Weights of a small multi-label image tagger: 195000 training examples.
Rows from block 2 of a small multi-label image tagger, named by matrix and row number. Rows with one number belong to one neuron. Each number is 500 + 40 x the weight over its row's rms, rounded and kept within 0 to 999. All counts start at 0. Numbers have three digits each.
After each neuron's rows are labels from the 100 images, of 14976, where the neuron reaches its highest value: "colour at peak" is the nearest of a few named colours to the mean colour under the peak; "top examples" is what is common among them. Only what is clearly more common there than usual is listed. The data: scattered letters and digits in many colours. In brackets: how many of the 100.
# fc1: MLP up (model.blocks.2.mlp.fc1.weight, 960x160), inputs 0-159
# fc2: MLP down (model.blocks.2.mlp.fc2.weight, 160x960, transposed), outputs 0-159

fc1.513:457511531458482542474474503504510518545527509504474503521483487509509504556490452467644526512487517554495481530547471495446580487482509452575511482450521471492552585573438485515480479451450521521509536574563497450473453376450483468512500433429454509535470459438479468482477495553526511496500535485464528466491464521472566563497457493571494486552453526522547513499494462463521490536496529563460518469490482444644547512521459485480464473533539553512498501466532526495465454475401520
fc2.513:577608456486554486544450565482499491512495480498551549476574529540508547521517490452534501450518489441491415467543520487467504446490562501514496483546496459522526476486465538516518525531525507499533495369445503550514500489480554504510469513553495467494512444582470538531547573520526474531485464463512486534514571498519530423460490437454466548483448527542459467444439476557479389436522552465485454512433477540451462494470547495492542493482513430464441530513491471471486497518601512
colour at peak: orange (25); green (25)
top examples: green (79); orange (56)

fc1.417:449492477447544499441427479475500476499506468436500505511438493526580466484548493486600551460521466536459408509515451529458548476458543448548494478531459537388556551512538415583523515516528496499474470544516446443459529505488516571513528448484478526449460472534427472481472433444486529532591518604455521520479476497551518518493556542479564490553502552489536511462473501554524437509526530501465528474529541445544495524496497553466538487491567536476530514549507492489545489461460478
fc2.417:477455488477455450477541521535477492524535547477520490492481557507577490431504522547519429519523529558524497518540381448515521526478543475494509450534442527483507530448579483476525521505567480514488558538461507481433534505543465497485515466487520531500445466457444463473332461503550449474522471462501574502541474507544507511492521518449554477445539565523608486468498512604475461581496512448439496466492526411532502448525488507518514477498484477449501489520487494548477574465508495
colour at peak: pink (64)
top examples: brown (63); black (53)

fc1.737:488491533538512496445530573536589503524557445482531513473516557494522494508498465576489442384544490545498553469536441488513529460497506438545493447447528484476484496480514536472441568480488520472544555520501503487476450446526436539539516488509482465487417531499494516510420482481594572477518539456502575454582483545489511498467483480507530491555553561493574523426406471513496492565426552508435484470505542489528462457529468531526512447526459488511439499477554464558497509440459510
fc2.737:460465466464503482425451484538497394472483550461449444501501477509492391482528496500457608510544440531504493492434491574493522479526531518532552489514496483516439566488520502511456522546497474471457445465518492529460518511485552493520493466514504524464546561508586534514449390401400543510493576599459422515503483465502485520533537586488496495521546498514542548594494464535507463472477523494491499504522519490512518487513492515439514476498557574474559519508526480511502544460446474
colour at peak: brown (55); grey (39)
top examples: pink (61); orange (46)

fc1.214:518514454521538519477444519464522522523592470554562536535504489569527511517482449496542485475482539510534522502560481513513559488450537423560476497554528481389519501523474491503491527477446483522462592481529557508460436480535500532531470432475458468520426476404395482502454459527562603490508494530512540470522508467551549510489490519521538471591532506421543503451456454529482463511454542501465539462482526487533448539533482530448507429510562556543470490502559536477478487443459462
fc2.214:514489549498537453517497498541477549490473489543493465452496521466493502574479534490487426488510454396501538488481429482522474548512517533529545481495537564554528448538560508527497505513493529503547450451514412522458497504441539434495443529487563485528495538529497477505457582479481521557512468478538511450583573555429518468492469419509509463473434560489630507513496436480428506517545505498455471507434532497449556527534490450484475512450362455505524485549506503494510465542497530
colour at peak: green (61)
top examples: green (76); pink (47)

fc1.753:476539558489445579480484488521555528485508503475455478479510429488515500486473455447560550523502507565532545584515472511445540467513453481526502460422527477491525560589419490505497497417439519554527520561557488511478456370490468489520490459486416463531468491504527494451475517545535499494461500468441525509477386503482488538495450484564481551538449549551553513502490510477533535548495534523458593505514463488598539545493480480527477519539532511528485460450483524518474473511407496
fc2.753:461474515495515469482511529483463520485468501541526532456549550475471554536566506473496505462576489438455410444507504501559495468483540504505592499471507501489510451422568575448464448578578546543521502484427526505582470468454474484525513500479523483479502475551480582526498615482501479494488526498532537519562597510539554480467469482519567433479521497516507514502493379485508457461491474526493414505453517509489466469468507458487461487534481465400497534533481521429522447503555495
colour at peak: green (42); grey (35)
top examples: green (99); count: six (36)

fc1.356:481492521494487532461466546550492512447548425466543448476529518529526517511508417556547506482478474521482468507510461553531557503458483441483484507443469460476478533528435500507467473481509478497513452488476524431522484464494462505522514481532417465523451490472468512539437458525546527563487566515389565478520482507507515532441476550588550516562504535515546485467467423492584540522431500578480500466541593423603498449485444453520509515589548564448501525510525485466494445486491531
fc2.356:531549579493540512488478483451496491537499547483506511504492498571506520504496524424539399501497488440513503535437508564469457495551499587568492458525543450593525482532503480491470520473484608486548530468531459509514486503521549479466496524513431528502490521500471498420563532510463494520505412420546475453473472492511527514539543431514435517446425459483491444488438567473482427537498573483492506523466442557485504540536545500475514539473480430552413449519544547484479443562514483
colour at peak: orange (82)
top examples: orange (100)

fc1.251:436501530591459540518515505504561512504518455514513508514489486494500501552485450497554489500508524584476529529551455479463577513459501442549501467413507451476519526557432493526475488473469503524485529567542491508466515385508396467493506470462481481565465472474501510506457500548534549469509489477436536490501477536524520603496437478538507491579480548483561538489497450473488508535452556557453501448468494471657459467480500474529432498539527543524505483418544478486479498481419491
fc2.251:546589559563529527544522533528439522471442492560556466430530504509528551490457491462546416482500526431496467506548521462443503456527473482510512473481470473527519522511470519466506500523580522515513512436464440515557524470455520468515504466512492484491546544591468432527522586553552506537407482458484499516537567513524508424430465423465460515507447545547482506462506460543492459459442563453493440538459493524479444502469557475554484495493483462440455474532475474460506515544604519
colour at peak: orange (79)
top examples: orange (89)

fc1.272:499497532533409535518523513518577566420538443465453532481537525419496470517499515489457490459509491526462555515464447526500515482536453512467504458446538464471470492512468573530493486458536510479517482509519474548471488493506491595514528535555491507486440560526536569549407467509550582518500455553453571490536497534509442490483455498518478454630523552499574503527452424469508565514447431524449482518498480481496420499459517499501471517514521499514527471436480407478561479478455437
fc2.272:465451506558455526468530471528413491560475488613580482473524554479540500539467522481472449519529481465519524513517454451529490575503484490539484523477484511472592456519518494451490488503495477482459538536434465517550547505452428390442497480445521520543571466572515510525493601535523483451479445424448473503457551511524532552504530448473574482434502544489566445479531536490465489494463525523525520487511552484545515504476515488532384532541486433498482530508500547463502498488557448
colour at peak: green (61)
top examples: green (64); yellow (45)

fc1.106:494500489591474552525504533495553485461522376555568536521537524470507492535497486514504441491509520491438521572510441477488545510509462486524506465468494416477529467510441542539500492526574502519464489489502475550521509477535432522493500496507505507542467557524516575568447520516553576514510471556409524508514525511547500530484445477523512462624555584480556506493449456457515523494409525521470465492420513482535430456410505481484445480550549488490505495459489441455541461478465437
fc2.106:507457563541524504514522459532473489507510501612493501521479512444470524599481500521451394482455502433504543485562503434555476544518459519497508517457521527565495443507511523443477523506486559510558515516556492510558470471477474420493523504460523455544522543457547499530503609559531492485476461454511480439530570573472517512517531423539470466504437461459480532497526483434469483509520483539479477494486516567435511495579506454541460493462383491580453487499502570489480460555477518
colour at peak: orange (36)
top examples: orange (63); pink (51); yellow (40)

fc1.164:513444480448425430439580538484558479522535419496445466470567521517502490424545544540509563454603526455496462519492492477572463464537517505524612466444459518548509452462509545495486466499579513548488449460480550521516452460470521490480465529494503479497501467510529505532462488444538454517468523489519506490583471562448568467533439559563488493482573499557530573537523461465497487518512472480477494559537513493459492497542474450467453460549522498419590471506454482486474489528482483
fc2.164:449509510474495493452493493526487485523446525467495534494532409527396450567545451430484564505510476454531436484511514519484527570516594466474484540498513420503531511461510506485503495568459474507569455483510575442513393472469493506536500454484456529497481509471518551550545481566420469546494524498511531500538598460449521471515519523460471536508515478466459503513520547463487493427596471523490492492488470540442591475489476490467515530501558602471495598525472522481525486464525562
colour at peak: pink (59); grey (32)
top examples: blue (100); black (56); purple (51)

fc1.173:447495545572519492506525487456475500567438540583464487490475525494504532520500553417485511458567492486445454480478483553469470539556482469517516523505496557503518480490547466498417541520490526465506505579495398486511535507470484466485503509478524534469478498620532515453491555475457418487550454466528534498468540508486478480488481377472520464383467506496525485462467571482444497512508622480479541464502512550479576482515527530510499569476443440495476538536479508533575493544514542
fc2.173:548588553501567529509461486474466527495530474502495485493491491496494555575489468543448490479465475442462510415500531471564477493484424506470492529450586526542434457518500512475434493590457526463519454467519502489545528508434539500555483553529473471486474537458549538546494547517481529548490539536499524464497513506486484476468510508574472477589456490445498504527474476383530537468492439610495496519463480569417492541561471471509542536512443526503459520529529520460526386548497553
colour at peak: brown (41)
top examples: black (100); brown (42)

fc1.384:505445473454435436432567511472562477526537424500447449461556516520533504410543546524536581456594530463500457528499493474571462456520511501537607456458456542537523449484496532511502460488557505557474452469494544516509465449483520495467471523487506453499501454509509487514459493439552460504470522495515505504567454579447571474533453561568507496480562500550530577521536451479497472529509485478478518555545525488473485520533483445472466460556542485428591458517449486480465486528475466
fc2.384:440502508474497479436493500526508490517465530459496551501548412522403450558536449424495574504512475457542450477507508522480539562505604463475476525501520422505528506459500518482494510563455475497577476479517582452514377464477475509549495456482457523517481493481510547547527488562429480547485529489515529496535595465434528472513517514465470548503532491465473514493503546472486482444577470531483489494484466542451591473499477494459512518500560601473473591500470527481540485450517571
colour at peak: pink (74)
top examples: blue (100); black (56); purple (42)

fc1.302:471560556493482562471541482445533546469519479465438474438548470486508499425533498457467550511556500491536534517466508539520442464504457540508601384422535498523490450576422513515509474438470577604514523497556513560476472427457507506482484503505442443497502492499519508463495547481505515510469486461490492540531426545487523525541424513603481529519436480516508484494495512473462517568492470524482538573496436526509505552518538456549491496556509435518553444454484516477495477540425484
fc2.302:617520440485571426487455485519479496539484476530485520542496506557503486501456475484525471504400513532517538501503538466475533488540506474503410549595483480582487537497515459497462526482468418430507476473532496456511449543556588531534507513560491516463512489513503498510526406510499523521506505529517482445441488459428443435441519497478416547439499469470451474504469499501563496514510487468560491469519549536406553515480434567476566491444524542551472525520525513573499549480506549
colour at peak: green (39)
top examples: teal (97)

fc1.97:516506476492534495522490477525500564455453517483423515525481500504498494496502444446477576437510467525473493488438404587458541433493483540451499459503473498489447535509520453557487521454561495486521442500513459453536527570483536510546550553600479498471430450550515494521441439452504505554521515586483576456500516484470435445433486475502474482483474555509569469542502454513596552509496463503453477507479499501447484539493489512448639507448552509500536518529464479581516491509499533
fc2.97:451438459495460473476509467512517509484497506553535461446492497466551458488520511553498467500523511488557484542512347514515487563470480533482504432511432538512515461499508456510592502459559466529514455503492504500480521497517466436441552485486540487543465501488459447515333480524555505500480524521437520526515523524487506510547560527471540530525493595494666465506571526560461484541517509481412502510522526482553493488499483453508481491487528532458546454484468517477469542469499470
colour at peak: pink (42)
top examples: purple (41)

fc1.61:497475470525495518511526450440523521441581458472518549561496497511486496553519449528458534500515493544460542483502483483510556484410521473534456506486512435399482502441509542473491472559483459504478494513496557518499488511513447560522517474476490479509458525456505565520439412527495624491558498541522531479508526468586517524488471555463500471634581500421529522530494411482514469476426454553487486469477519509508415486462487530500484500547582535530517546444554497475509510423480475
fc2.61:531517431450506466492440467433503486494481512492502505462511528500514537465517523507526597465498494412509450530497497526606448506500445513502544519541542622587482428513518438554492488500466505484478447457492475522504575542472539467508441587521540479506526456565456499488515533412517424531511516541544488482484500533450501459507534474556505445458504516504540452532520512417473451523588479520517550543473477505370514565544490465460483496487475456510558453509467489475495470541465496
colour at peak: orange (28); yellow (25)
top examples: yellow (93)

fc1.201:492520535465415498474523493514573518488538457477414471485524503494508440409509501468498549472518562512520520556521489521498484445543488496545565394427508471531504514544456501516502505415493541576501508507562495537459458386511520527524486498495475423506477503529526455463451496478529480491473484486512532479527406525473506465517467496559487487508479508553549610521516465489478495606532500474442532556560459522488509544552483470524503487485526514531530416436466473578489499539384492
fc2.201:531428460540517490486451502482459490483477511489564538539504550498524569525459565546516490509456496506411493484410511517539508502452526503542406548524493503514465511471556502462455487492521471434464477510458466496538551558584475528504532550507480546496527494499417541463494503515528534446554479525505492435432493471544473550483519466483505434433558486492497460469489417500605481546433525535561435417503603431505428456461506512469488528518506501508471536515553518447565480441529479
colour at peak: green (32)
top examples: teal (100); count: six (41)